python train.py --model="masked image model" --dataset="larger renderings of crowded toy scenes" --train_examples=90422 --image_size=40 --crop_scale_min=0.8 --horizontal_flip=false --translate=0.12 --color_jitter=0.1 --method="simmim" --mask_ratio=0.6 --loss="l1" --arch="resmlp" --norm="layernorm" --norm_position="sandwich" --hidden_act="relu" --mlp_ratio=2 --parallel_block=false --dropout=0.1 --inner_norm=false --moe="top_k" --num_experts=4 --moe_every=2 --expert_mlp_ratio=0.5 --experts_per_token=2 --shared_expert=false --patch_size=[8, 8] --conv_stem=false --layers=12 --width=384 --optimizer="nadamw" --learning_rate=0.0017 --beta1=0.9 --beta2=0.98 --eps=1e-08 --max_steps=40000 --batch_size=256 --epochs=113.2 --lr_schedule="cosine_restarts" --final_lr_fraction=0 --warmup_steps=800 --weight_decay=0.1
Rows from expert 3 of block 9, named by matrix and row number. Rows with one number belong to one neuron. Each number is 128 + 24 x the weight over its row's rms, rounded and kept within 0 to 255. All counts start at 0. Numbers have three digits each.
# up: expert up (model.blocks.9.mlp.up, 4x192x384), inputs 77-153
# down: expert down (model.blocks.9.mlp.down, 4x384x192, transposed), outputs 77-153
up.108:160134141175092114161087153140108138110145133132121103131111087128093183129144119131117095159111112166125099073117115108130127116173192104140150125105129135127144121143117112170108122137118115080113092153113105090085149105155122112
down.108:147122138142092079130120115101152111113143111133113113098113115112111117145108120166127147147146135122142139163125122123131152123087137138110132005089103120140128090125129169111155110116108128133117100133166137122134137118144143208
up.109:141178090200138124132123158139089120158110135148131120152123122116112138144067085132086143086156145150114132109114139155111167168129110124125091109131114132132145108134105152097142151140116098118118144154141097113089156095150094141
down.109:157128115116112110114158087105123118134161111128100127143140120171144130127116121134127126102104134107135125083159132134151140112140122147178110142103112151106128099135146156141115121105103136096148155105104142114120100163113149079
up.110:136147105125137125124086119134116154137127125136098185112149143116105137135130096136108117125142124143116143153139109160120128101121152143133137099154127112136126120109146142150147144143157094115121162090083095110135123137095118123
down.110:098120155095115154137087146122128182116114142152127162118124132117183176131105120111135109152137144119130108112119134116145121149147150131084129144100120080129132121089141131147167111145101167126127111113123131119111129114103143060
up.111:118125147121122125117130106180136121103138121131148127138113162130153138112174131139120139105095166129123115070155128117178153131127164086117126146180110189137129109141132120171084134132128136113082104076099129141158143140090156113
down.111:094147088146145035067105120092129111131108087141146167149142118151138141138033149130111149182079110108138142124082112112095155084109111106143137150103131151124140121061120189111137131119124140105105158148105115147089122163122128129
up.112:138113129147149141127143099179117097115126128132106165158146112168108132124132122120138114126169140144111142107102128111116119161166119148136080093127124080123138066101134143142123109132132123125093124121163114113128079114135121124
down.112:120123154147129171161144095150122131129127192105128124118150129134150147151092133113135110104145125120128145130125124145125181129135094124161140100153114124156147063147086138144149107130111142173149127146133142131155160172149104126
up.113:096152166133104150126110135135146121118151115117145140135138129113101135130137178121137134155133123129138122136143135150145149140136130117120113117110128184159127156142147123121110105125114161133164169123107129129137138199113115159
down.113:150116209101098120137134122111119178125125169135161133124109094097110172130096108134135133119123131135157140108137109119153069122142140119073160135141145116153134134152145143143174131121135109119159159104147137101141162131151150190
up.114:159126070117157117096111153169137125164122115134117092138110123109139153121132139147138129137115099124130149114156102144127117130166102171185070114105133108123122076136143162114143125141145170035171134137161143163131099129144113128
down.114:132122157132129158140118099141092149131133155164103111194126147116136169160095141136130099161153094144163138161094098130125127117130096111105170131117141139127127128145158122185125146101097141166143153102111121110123147101127115128
up.115:123115111168160142136139136137120101127100129118162145125119132132081125120147133101129109110087192145130117172138116116143152098098119172117165136110153153130143102116103124145089092138126141122133139102154113137129126102088153158
down.115:113137139114143104139131114123157135139129098095153087063149207144116151136139128156120113070163116123130136120166141093116114117113134124160158145152125084141131116111087130115153119147111149089144119078123120089098136129140214091
up.116:160127120144167132123124122130134127168118081143101109137124149106120121121127164112120104120159132106141113127144134142146112174147149137159122098080081141210134102082122138124098113131121158164173162138143110126112117155162104113
down.116:083125107123123168136120140101157120101108124164166126158138120136146139101124150151131143140110131122141140108121128106140181155091137145138153114108176148100138113087148142089141146116168109134131100094118147115095117179108137113
up.117:133110125146077108118150165145140124089121127130108176128165085109134116127138106125141114146147137076140147103121097122109126136141137127153144151153106139129113129132103118144070117138134107154115108153127111138120129148115137121
down.117:128162120131136110133147140143080110117110108170139105129118151146137155135111141143090125143130150155117097119106145152124164124165109138083094148096138122171117147109146141124113140085090120124134106141127129140111093132128103130
up.118:079101147137153139094123130150119168154162103134151146082159144147092137137128140103147124193148120151153149089146121147154178155143149123131140092103089120153140135143142137112137078129097123084136141149125106097120115136165107137
down.118:148120124146100150175107106143097153129101154080096150144097127087115136101166105112147131081097149129145098136186119099139091118119119096063141176105116124155122133183126119144125144127138125115134108127119108096109115086127127109
up.119:114125169145149108116170156166130145096170113110152072131148131139109152117149109128123105151113110152128159124154161161125127104142177104129105132168128171137124131155128144101103141136111143119141145145109093130099149113115122132
down.119:097119110113144106138163121122115100121140133098127190149140121100142112129113115137134124136097074129109109124120127078083090123073192120186135085082125125125125136159138089143159107106111127110120150088138138102147129185173123141
up.120:092132120117122132132134136176163128121122150131144141160147121106155141078102105114126082103090118137105146127094119150168140112085124092121105123107098153167116149169120131105151115166104140097136109095121071115116168152101100126
down.120:125123131125088045102125098123134137101130173109162156132134099128128127163112066137129123163148108098136146112097139139126118157134136149188101102111094176138122130052122144105112118126105126143142138121156187161138108119113154146
up.121:140105101150144114114119098114110166126134098108114122108135119098091154101119157136135127101150124167145125107176151127119173143154140152128134115091112137145153126156109159163188147149130138102143150137123156107095149117137093139
down.121:148131135155164124151130119125103166142148096139089099144109115102098165083131152145122142119163105067125149075146149144152132154153129108088093130088072148111127112105150115131119163123145129137135080147123104128108113141136098151
up.122:153128122121136098134109103142135122141137103140195179175101174118156134135159137139099164166135167111131120139159110109160112121115160156106143108152126123132122150101107139172150141126125111130170126120161155110110095136052152157
down.122:069121154157144082120120137100109139126131145111126134087117132157118144205140132154134091078131131157142113152131114138122109131116129154132127099118107107123128109105085155105104128125124127176087106100148136107133178105152174186
up.123:103132139113163144128082130148143117154141098066117172191155071143120129149144176149126102149132178128136149172174124121132122106105132146133094149105131106125135098089132131139137104110114154093124099145165113163113124151153092151
down.123:105122144074118181135101195107156112126119123132100134077127218136163143138150113119133125163127124134158141128087076131133127145120155121141103143166144124097124139175105134138125112118097130125086083160120129152128103097145120052
up.124:122129159150117118114174105149163198127124087112112121173092158114122152077114119138106095114133135130119134077177112118161136156180119167149136152123099095116149162079090136155127139139136156136146127164120158088080128140120138126
down.124:144126147111109121115171119154085101128099191158106130144107101130094149157133099129132141117099121171105106110108152142137137148122132153085137147135199110133141155135134115128088134143144124132113159161163117130165154151123119181
up.125:117119156147123142143131157162116112113142130128132169141156119163137158125166154127139098131139153202116143145117127125145132121123126147128100123129123130145154049139128151154094101165132100150142118118155132133128117084135129135
down.125:132124131158178144143125164125114116136082061129167129099139111173121124125125154131130136126180129157124092137105104161114145114117107108152108107137141118154121107150133137151121143138095039184125125092097125184128115107114127105
up.126:134119166135112104120128151124158110125117138135128137103122144118151122124136125138141099113098127122127119133113141147151123115090157158124146078113107176143130119119099137130115137150114165161124153086113106147137147198125102133
down.126:098134148108144172157146131141160095104112108097175129125177104133110114079164120108126137124095105143124179122167140070106146134082089137111100083114142117112119134067130125102168114155120106105117072140145102122123098118144096163
up.127:125134130147115103125134134111111107102153138129111163078120143109109122114160098126129220164160110134128129111127162132139138142137094139147137085152111135131122084108121143112069155154149110142138141155110162129116121119144088138
down.127:159130111089106140126132120125173112143114076070120130157178061128140104113130143120126114128098123131131130136156102096129154107116132161188138167093174105137126101098127147127118090119150124113104124121078132149145120166116114035
up.128:119113111140134091128144135104130115135129103131131124119130145093080148129113153113136107122157148178140130108166146119136159130134157164130127127088147155148145111149115153154119123127153135120141162128131121142104116101126061137
down.128:146126138128147141167145097134141150122132096114139112101140103115114121096121143150130148102155118075125147133148161135118105104134107115117118135154112140142122102128133115132177104120146151097136095081154138095128083126126139145
up.129:101180181120121052089120146119134143117137083137130131076114112125071156086169143119102141165130124139126165073150088150137128145129167113131130137130113124141140150077089143133104092112125094098143123144088134134146141144149161144
down.129:155121101125159179120115162112098152112153120169119106186110176112169150124129138161135158133122156121166108089155174133138145123148145098086135209177129160135130096160169161156160163126103148120155111167139104132143150135149103042
up.130:162124133194159159118104155162115149167146127152101135167079112168101141145153115116108117126143103127143149105110127130120093168120094144149090141110143138175127101165071163133092118100146147130120123121123089100104075093108128163
down.130:101127127119106232223139116179103122085119132114149084135148135134131163116104151153130128115119113132097149136137141121128121100124118138173147147117117107140117136138110115151126148106126116097147089145113126140154138132101129157
up.131:158158097140121106121124120124090108082117144122152086148093113113118103140050119111104127077153159219128136128110103161125139110124089168131123125140145128131120053185097147130128154123149133120125135167113136173144131109112148120
down.131:107136114123132106154111178134130124155149099111132124146137179162126101172164139115121101143168153120133120141130116066113125157093132102172155155096119124145126054096149126123088145093144129106144127127088144175133137142058141116
up.132:122136134156170127139113129126074121138086130112134118142147149129113128117105121124100127146153162130160160121129125044124167129126079142129107161120179163143121144137146141118141135157149177153121168129129100110120158117140130158
down.132:164125127132157136145126147113142114079156105119160130123108134134109098140121154157130119127141160141135134128137149131078147166097162143101183084104126160133131113107137156135127132121186137119096112141167130132147140121141124179
up.133:094123115113167081098156166088210137122119098135129103078142148139153138092130130112133146148092132126133131098150139158140141108140138133134136078078127133122134146108133148129125160131148157075122132130148133122147145153123102113
down.133:144128139154155101102129121115112121157189117116124145119138099113077114171168151102123130101133132124138095169124105144137138137142067113095157168161125128131126114112112124103129128120115078143145136071118138138099105126088109116
up.134:130133145125119116122119119104136114126134132132129146094142104123125135112121134145127165152144154092132157135146132123127155121128120158148132106110134129112127102083113138130103127146134144122147111139152179137128120134130117152
down.134:126123151087131148115121123113186123137125107103154161112183114113152103153139125160131118109102121142143116173116067151115139128132150157152150181151137094110125108138111139112126119127117121074114121127088167112121133133141135065
up.135:088149122124136131136129129138104101136143081135168137190120122124123138169119108112113128135139176132143124144155086144140119153083102157123120139125126109141151103141107124109108113112100122119090102117115132124129127117081122122
down.135:107126133174174136144176122148122138098104115111153142098121128169079125189129147153128108138105123098094143101139113176112112131130148140124125110122097143121119122137135111117124117118158129113126091123130149119121111145166137137
up.136:138135115118129134161134154115091163144124101147143109114108102139140145139134123082136133120166119112137148087128144125108135145169157155144147074086141102151140160089050172117157133173144105109127132094144103136126122144121100124
down.136:121129120141107198209155111100180124129111110116149154113126086138122111085169126133126146114108145105119130136128124065136151142143168149126134130138085110113116133096127137094129125133144125121143101060104121127165097172138127127
up.137:117118152125106125135176107142119150114155053127111181077119100153112145133106130117141147158146114096117135097118135127092129128133163158139106120103109058130144142048117113138139102123115116130091111126142107132132096153133127118
down.137:140126138179149128103154166129114122139132183137115059146131115117086114124185146120129121109120155128128102094133132118109112113127109045092176141190129133128120078170207142137129130127085143176171136146108120136167153098130151071
up.138:085121101110108143121128135166116100131137145140133103124126092135143128143134113120112170143148127127135135102135107157139138124141137123125134140159127133120118057154119146142151115132123126113077126131146154135143138133160130112
down.138:120125111138137184160118169115104172116141113134166107144132143110105146111123130113129126143165154115134166085118153130128143158094140152088149111153156117128126100092156131129184135085134149141113087117104067122140153165128120078
up.139:091137116162157118112111162154154093107180106115171163104142140155136111121146109129147137125123188122123140135139144084139125169134184134151123130123134109117130096097150136157137134141114179056100097114144132146149121119109141146
down.139:107134151148103159121107096119119152144092140187102097161123147119149133101110139097112150110133147107139134124150104139127132111143088111101118157138158128127129161148150162145137157146122135153121151113153133150138127148124109132
up.140:143096102158116130139122169113108110115130117129125135113162130153141126143177146116150140159095173161152142114149089113123137151117111125107137139176107153130116125166161118153103067152167094089105115081158137113141133120069141113
down.140:131138098108169216203109110159123134169063126121154196123143124153091114084103157127114139158126136121118139147118118130133113144089110137144089131115140134147144151092118120149140076115124113131112026133094132120159117099141102128
up.141:172109127152099137138126138163091129166125163124105138113116148102111135115110095162144120106114131127117146120142132130130133156124138115139121113139158098160129139135128147135158133144185139135087104133128191126122112111150107155
down.141:146106153095129168162135098133105149150113133119088110111068130085125168106130123123139119166127108091115133113147116147162133158129101134076159135156090110119131144087149131143130125149117178096173083152157147106160136165126119107
up.142:118134161123127125129117137152119131127107111123186150172149139165125124070104127087122148095144211127149132111118128155113130148152128136126146137135131130133135126151115137127137094129100093125104113100111108117110084096121103169
down.142:137122120108075141131102025135138116103091142103125180113133079106116108176111093108129126150073061120129170142100119091107095109137083156123149123089117144134123118132131133128127155133172116090125121095153153093129121106160148126
up.143:121135105117153123131136104147134126140146106112176100109147104144123146148149151145122124163135117127127140053134113116131128124163130137161126110116138106124116092083131116114129115133103131103118106162157111182076077110145114140
down.143:157127161147127072121118132122120142138130212127115134144148082141119159146138127151128113098123145117146133211146145154115086144152112086151094107125135141123131113124151160182117148126150155131155142105120120106150126138109109175
up.144:134119109153137144139116119165118140140122140127097144193137144102135143145135113123123136114164103178133125109091119143112121140128112168120115101152114108119119093126112129116150129133131099129143128132118069097114124090146119136
down.144:119170130131142148159116142136141154160109174129110112077131095141135169123084166126104133111146133112123120155143092111099175120136107119134093079096132094145127062138136145137135131134092098150139115155127142137144156139133100123
up.145:153115142148130117113082183118091125133151112141138167142083127142120157111115098123136108145102150159130150122112068106144138123120151132103154123098112162154127136143118116139099154126113149082143161144109091090136112151123115132
down.145:123125107119113069121108118123152125105117156106144121168146119143140113147141126129135099087140101090168112150127127174117112092118165130164167148081149153108131129113128150123149160111147147176157142134090139105132134142146135129
up.146:155122149128136165112169150156159116139120134110093113143092132114084162166102098135115131143165131130137139074140130120171151166110120105148110124126157109104130100108147166123123110118158163138109121151173152110067127160140103139
down.146:082122136140105241167150038138099132107138132108125138119124086147150136126117125126130151116173136114138134159106146122134104123137143173156124152140114089146127141119086123143146127125127123107116092082107160099142123078130146103
up.147:156134154113135096129133142176117081134147126151183089146143121124110151154201127124138124140109121134131122101159107109134153182115191104124119095082140166131107132128126123118125094118121135132140125144137105141163184128113125148
down.147:121137093185121108122171093110120111116150109128133143168144114144129104111094096152113154163160131111106133135127128096127120123134148128159123085135124138121116128130126131132150103138108143145086149086131159128139090151108138116
up.148:115160177093153119121118106121157164137115091124129145081132126127132145128164143116107078116109123172123115081126127130162137116139136140107129107148120144132141173118115126148126129130125141115171144122130099142181142186124099156
down.148:139087141154145136119144152151121144135121118148177104162150153068143139122166107036180175107085115087111115125112119120141150142100137112127130156119123142078154114141103131106143125127131110101142136132141145130110138088130122096
up.149:111179159136125116118078142123124143133136124130125099143129120094112132139116136118110079118138113136123137166127125138146131117133113146124122117113120158157130128123113146140122131130116132169171142138081139112093153110120114115
down.149:154151138144157193152117118134166104122139176135142098093148115125101115143172144133109114089124105147128099156178183154111165109126100114146129141166110135130122096142122144168116187143115150124161094158097149122117133104151082080
up.150:077096128154135119090122135132118149138127119117153103129142150099114150097112156109158131132128160119155107131125114125143160184119078136134138099123084143209139123151103170160116078150126129096131168124157093097096139137089114161
down.150:122124110152142062137135131092154142149101149158124126078149119099147113133134126134136100095114118132150167142118135151147102118159134144129165075085173119144123115175119166131115158100134125110096090135145136109113157150131139161
up.151:129145136136113107104101157126136145141129115144145127124149132138118119141087090100137161143121107135123106126115138159126116128135130124134122103147112152148127113158127159118175149143130104112133182127110110103134154128131134108
down.151:137137163148127137141101124138126116135129163149135124095131063157116085167143123145124113130138133139127113169138171118123153106110126141148131125123144116110127143130090124117103155139148145105183162148109114113137156130114124132
up.152:153114181162119129122125139158117146141162149151156138107131142140147131121123105155140131153141193143115111182132121135116158117084133117110137107125135103131118125130100129150102120130104134143139129081135120098119095105072156125
down.152:115124166099100110111119144101155128111148110141124145103137199145110098136129145143130129132127149139135140147151139107147130056112141109141136095100105090118130109138118141110186118116102121144158100116162111116139100102155163181
up.153:149102146185125151123119150168088127066143129172128122129121133064108172153135128140137122119107152136150122117118136151128134140108113100106098105111129160099130128133110135143114102210177126126128094129147118133051152144125100132
down.153:125111126142191147160125134121162124136074110138098101098085162135155135084145106170135128139171146137132146109166129116153133151140108117122116139109147134097131123090134140128118125145102107164064080142100114128132110122122131191
up.154:118089131161141145122133098142149103086097129123147106146115133122133123132073128161162143088120151198134122088116125060138129110117132123141103139107184179099115028123071136125103159106139131132132133123139137125105131104124097128
down.154:124100141185109181160124140130161136119149116102119132092141138146104111157154148110142130096108132142114136113131141157139178135143146106152124113096118101113106078116135134119114148138142120064130125156103117134105121111122157121
up.155:121147128181139115127089110148132109154144134127125128140114107111137147137116078103095076084155092152138133097180107130122136131124172104181089098094115120156128130119067186105127138133127149095146109133133110143131147154158082137
down.155:195115096138137102121116139097115112152091144147119134111101154137126126115125116145132129079131157118129129158096107124136093087115152140065125124140147125137140151070129108122153128155118158111172103121094138188178166118105155107
up.156:111125090134186132108135174124078114119134110128171169156142122149127121170101113135119122110088177124154128163124095143140159118092111134108108151121142134131137117139146137106085105128101135106147120108139126143148162143145067162
down.156:070122094137081109160114214132154122102151094126173127179089168147109126129138103150133133127167150124136126088144145087113078128146184113145142140096111124139141156044159128135139121095167154149154102155162135147061141160115133104
up.157:148144110121173121106083142099109129115200158117182167110108135118105153105126129104124086107109118152142159164116140118151136114125114108151125104114103162156130124144143164096114129123088095114154146155092130137090096119162134138
down.157:113120146154145073175166099126148128132124093102135118119126144173125147168141114139135107091157086116151137131147141110152093123124162163166148102101110153169126111103121135119096130087110139108130122149116137111128147169100139183
up.158:115155118118116117134105106136130152126129138131152124120160120131129126131131143113113117139152134104128139124125112146133091108135153138136123118117135123140122129117158147131140133130113131104120156115081108137133149139121132122
down.158:131125128134121124141114139122143161132118129137121138142168181119134138156108138136130127133134131096138143158101112094115127135142148112099124150116118129124125113151150138078121138137155150137112105104116139118161125142156126109
up.159:115128111150181146142087151150091137142128144129104167146089144088118160135162105105139074135107143163125083133121111138109101154180155133119132108093154121134132130132141124119106151137099125113170153101122104091152151185115094138
down.159:149126124114144179130118142087131176131158133125117132136118136139140121133143122124127089158141143124149132156092099156131128115128095150123124154123104122121121108093140152143164150123131129133151100144139146124121126125138096064
up.160:105135145131140107128110111142127132145178099123114130184115127101081108133147142119132158146110146101138112142140116111127131153101169120127131145121142112143142113091110139153144127126193175108121159131147133131156138174135070139
down.160:105124135177172079111104076107105162124135130154083159083135076115100135146116117137129099152134060100137144164115124131113131117112129135119128056104114098137123124165128151113133109126132126122094119102154129109082103077150153175
up.161:112108117141146115107098136100113122137157071077153140103144139146106128120132144139143175120170173156135125126098129126153171112096103132147099116136168127128136163073127170134137062141166116138128165145092117138072138117111110152
down.161:138137133156146104134153140088164136168153094111141096132103100096169128163164129151122142138145088136155168121144146119140113157117187144157116088088121114147121122096112127100128124127127128117107095140149054145158106173126098120
up.162:159148127171143152118092128184123110117159132114102161182084153087112158089141090077115090101171144140149124131121092136138137125133157112145175121172123117163143144134100170131127112113119095128113118106095128123142119124059125114
down.162:072081106098139176158080130164137114120112147129100159170111117112112149121142129097153122134130077151128076066120104126120122171128130101152149104143129134153130118136100120122149090127123147141124153130096131104104081136134143165
up.163:117127160126133128147105141126146151129139131121137160177146102149134110128129098106130038117113142179145127115157113140158098120136133143115129127146123134127132079114140139097201106154125115117185150130114162108124132127127129124
down.163:158130132135136162149127124131127143107091108156126133108124124113150125087121094125128066141158117147128156112133147147096138128110134112142139121156168167138125117127119148154193129144142130129137105145129104115133092123134132163
up.164:090141138129090126132101122152141158118134100130157110132140162103135135130145149113114171157130112119127115059131112163152085146157138112120139144158129156145108193147139120126093123128100164113171142114096154104148140160125136141
down.164:138126121154104091131118138121151118132089093143138126076125158127135135120116103146128101134142123103132156079117108053120115108119120157146129106065091131125130116094115150115132099109137124123144100165111129149087142135125139215
up.165:131142128152138126125157159082132146143153152138107093092113159166134138128176109115144113134118110144123088095132146155128118149165133092127127122072113198176123153129117133126112150136116127133147152131126096109105136130120088122
down.165:163129111147121102142147160078175144137124140136082088090113161114117138159146131145129132138160135094166140105105123157150086141129132121124121099093120128138125100069125172148117134111124115144172103144134130119094149123135113130
up.166:098132143114137123128135072115166127130112115138131121145138119140123127128128146115127188139107147048140127121146100123120110110086095131141122134107139137088138126131109145115047115135142149123122154133142114125152105132129107159
down.166:175129133161114135116127095115181137120122061127089155133163126141097124142126123180127079135127138076126136133117152129116122109143102112131093149159105126141128103171120151140132128142161086127102114125128050109099120103159137111
up.167:121161151168144142121117107123137154139096147127136125117143140103131126132144143122129086108137120148135137097139130119139111133127149150149186097120134120128118198185105128109114124148113144142169162147112200148107157100158126141
down.167:144152124199141171163115143136120164142144159118129131125138142156110144150124171105115112096116115136128099134135123131119147115164142093157154153139145107131118151160121130117141116144163142095171138172099110125106138110102130082
up.168:141113140131128147129086158144098125134132102156110121146125119128148158165161145131135142174143094130144133150111146108140124158148098136156174128136137176137131101127111124166161138119165138156130113148137151178109075159119112150
down.168:133128142080168139130150171153154124149066119134111081115107211145131135105136158132129142180142132143126142119139114123124174102149131126084107125131099159075129151095142125080101127131107158152129107167159140166149123126086125122
up.169:137128072125149148114110202221123127134117104141133136179112127105144168110114103127137096106151123121143126161150095129106156167126124130132108089151129098136128099129142162104149135150133113106116135120172119139141090127156132131
down.169:111127103140141151144121111161111081136101141080099123104131085121136126162148122097121115130131118154133127175093078163077098114117134110094176099136134127111108141135159104102124154121119112126126127111156138188116120138118157172
up.170:132141135119142131114118104107128135129145115111154171119130105118163126133144145128133063119135151114124140151156131101131152135104110146150133110127120147136148135120113142136058114126131155118158111162185111157107127155106118164
down.170:143126136121154139147121148119161136133099096108144168122164094148116123155124149130132106065117143157140137161119094098141135116138134144173138196138160108143127164095113141112112095137132148091118122180114129122126115159069149094
up.171:110144110125130138177118102128119124131118127135123144158140104135119121130150081116123176141107142101116118153136091141143101120143153144136140145084131138121137115104129126106109121116139119124109124109113150147126134132138164154
down.171:114127101169146131150113124126147135101131049148132117125166143120135134135122148146128139123148114074127194114124151106108128107115120155129119115132054139138122099117139140118145104122121114138119068144142164126127115146152121139
up.172:148111124145124166159101159150115118125150117142125167187107128119151122166126119108149099131137190140129108177145109149128133133137133117108091150093149122136126101153127104127161084124083124147162143128165105078074139104128099128
down.172:099129125133129087135130140100151126117135108106141108103135146147136132127133146133128123120142102153153120102121131170139120106123129127148140085096114122137124120132121166119117159121114112134101071157137138131138149159138119107
up.173:128132135113086148138098144129121144139148120127129088169138131136105139142141130141127136146148131124129125115130085125111099138131130105156097122122104104128130110114148139155153150130100110143131128097079105102125127134130118099
down.173:121133130099130094117113131120144119133102086131116136094143138141133127125117134125125105126151132119128136123119128117087120125108127174193115091103119107149130118077145138110072072121154131115100058147161128136120116093126142129
up.174:146100149161125139150132140155122173125183124111110137134133105129106132138135138115147053109132128169129122124165091139142129132167128111142133107101138107115096156094110138114169109134151108123165103144135153095141128119104164118
down.174:136128118091133137157129161119086117156080118126127066130085168157096131162127155112132208147125159141127133106140102093160127105144104163095153128140146075126131155120118131116055115087153105137095117141169130140126168138088136125
up.175:082161149130120138125106116154138130139149129120135150122111146107121121113127127133106169105125120163136107122096108163126125098125159145138117133125131093154141063152096147125210079131180108113126141145129077138103147096183151144
down.175:165130133174150102116112187119119128099124080122151152120149071163127116133138144135131175137146138137126107182118103125109126112120094109165098110123132134170124101144126150131130132143116051169129130130099100188132098090097119094
up.176:148123163124114151131109165132119140133092095112099071138125101112114166129139152127127091129127108133124143104161089134147139142137113149109113128083142155137140140117130137129130118124117164123133115154125060130115097199133132114
down.176:159126131144124132126129050128179107117114111106137162115175089143122151137119136177128145106137122133122118168132141147082155102102090159168143134139129164152124127130103141126074177149155106128129126076148146106124131119159144109
up.177:103149116117145151119117152178111166130121121126170116152155167156142156097164125099142105113135117167128126130122120106142103148134157128140125094077137138137112156136112133104135139109113136131104156122137093117135104129140097127
down.177:125115093139114054100122127123120128123106137104112099100102135156130127155114093105136144101090124139152102115133118166144126099188122163138125136117123144148115109134143112142151159112115138115138049147139137119143167128124145159
up.178:119137145162175162110093166126178168110116140115156130165153130136130154077150098120123069097146136156128141137145148148137145124144130142179113100145129177141141109082111151166090134148128094155133141116128152132129073081081124160
down.178:111110125124137139140116102148145090153097120144173153134171102096102133092126131119135147136125104133142110163099143114138134092120130134165135099120135096131139138143130138135102144116109014190123117078118129172162119080127133128
up.179:097142136144144129119105141152133106105098110113112167125161128094082088133168139173123151123151156098115081132138090057113151106108161125148122150103088095131123140101108125131098118114116133100137173144113170134111160156121134135
down.179:111139125164112158118121121122157121133102128162122134149103088102077149161124152135121123197144168136119136094094120154158181167100176087124136110132122085120123151103163151133134128131132133124089140134119100149129120139122092105
up.180:112123139135091134117133152187134177128144126155099115134100118086087164097131133125114118111134149105143124113105120145148142168195112136163156123132109105125115110129092146153091106110150129131117105143117112115078139109140162122
down.180:113137099108125112112126128125118110128114127132135099135117159161169166106121120145116100143123119119134156091139147129124145125155126134140086089075199143142137150101160140128112142151131143129120108167131144151094109201107093107
up.181:131130108103120154154114118191060129144152087148170098195117101153097127101139106118109127129132144135150125173168085128187102152122120150107171152145140142127141118140114107177146126130135150087120090117125102119082134118120107129
down.181:108129127089122179202118114143146129131110120114167096111152136136165139110137130103126127160134110123115138153107117122077111109131122147199114118084129128106129152086141112148146125139115133135077024119128158143167115098104110089
up.182:169122128136192122152118148114101153133160097158158096095097162143140160124156148116135085151122163125114094137109141144175088167143180127128145081089118124209122115123083138116119120121153173104140128096133111108143094161112094117
down.182:126123114164124221192100134091153134133120111120145154095134108129148121118134130115133136133149156119157122125136136097123182131134107128139143131127118131147127107114108142117133140111115114138148068138100114103100123144143120111
up.183:117128132106136133110119130155142102108129140131125148116121118132126149152139089146142062153132122159133146135118145140130162151102112139154125099105128150138125084148125165093199139149116153142161131108168152171136110173135109134
down.183:102127130132098157148147080125131131092117080106104094112137087110121140145129171146127127133138115092130150156135133084159129084107120110151132109140081086112125102113110135121202113130134156123117056110126129124144131087168125103
up.184:106143159116115123133101119187113222120107122101186101086129124150116134169146164141110111142117115147138161087051116122151119128103155117128123126141136147141129140134141134131084115130136094112108113115088123125122131133105118121
down.184:139108127139132079125148130111116100155108165099137125120135090136144113117097074104140121147160114093137128113135133052106110106119140167145121076099096120167139129129131166099120115123141117158120198111084149131124114137100150140
up.185:130137090121130144136087144172099108110125144140142119154121132148096143184197126148113140135145132124116148117117112132104115138100156108103099144105139140138108148141090140079119159135153118144100106122139119152164158135189133158
down.185:109123127141169104147105095116134123098128112123125133125153105124102097100135146112124129132184192116114128154160118144144116158117113127096112108113128092112122094136129133077170085117084075185151106101112131122140131100105134186
up.186:119087127137095120129159119140115103101124127127144148108122127122142129133138114166149164110129135163139130077125132118147159120106178135118111114183133175118141089106121113174125141120141137128112094106124111128126101133089143126
down.186:132151167162126138133153163139111155143150143122108159125148149166104139107040156103102101176130135145113090168137141122170145151165132068073109181120156130149132119121097130106117141139136136143128178177107113154123154131147084098
up.187:117149115146140123123089122172086133131146093133109160165106129125095141126123115119108106141181126129144121134155134108121142136162174119166169119133129070138129135133106148165151089115132091145104108124113131150110101125092139142
down.187:099065111108114181126111055124142143103133133110137155180139101132135139113179134132167146138120100159115144131145152158137140107107142099131097103106137108074113153091148141069141120130124141139120150121141152090112086153112123132
up.188:130127094145202106066127159125108106129092133143103107132157115091115134098125096120131125122153131120133163133106087118127177147112085126146111138109121130137122087124170178115135117143163110155139158143133122134117096119075178124
down.188:151135123136099110113128114132138132105138094099162144097129111164108124165140115126127121137126181114125157152131109107143114142126091170144154160137099150148115118123143144134109144121148130087110104124138140144129124150134116097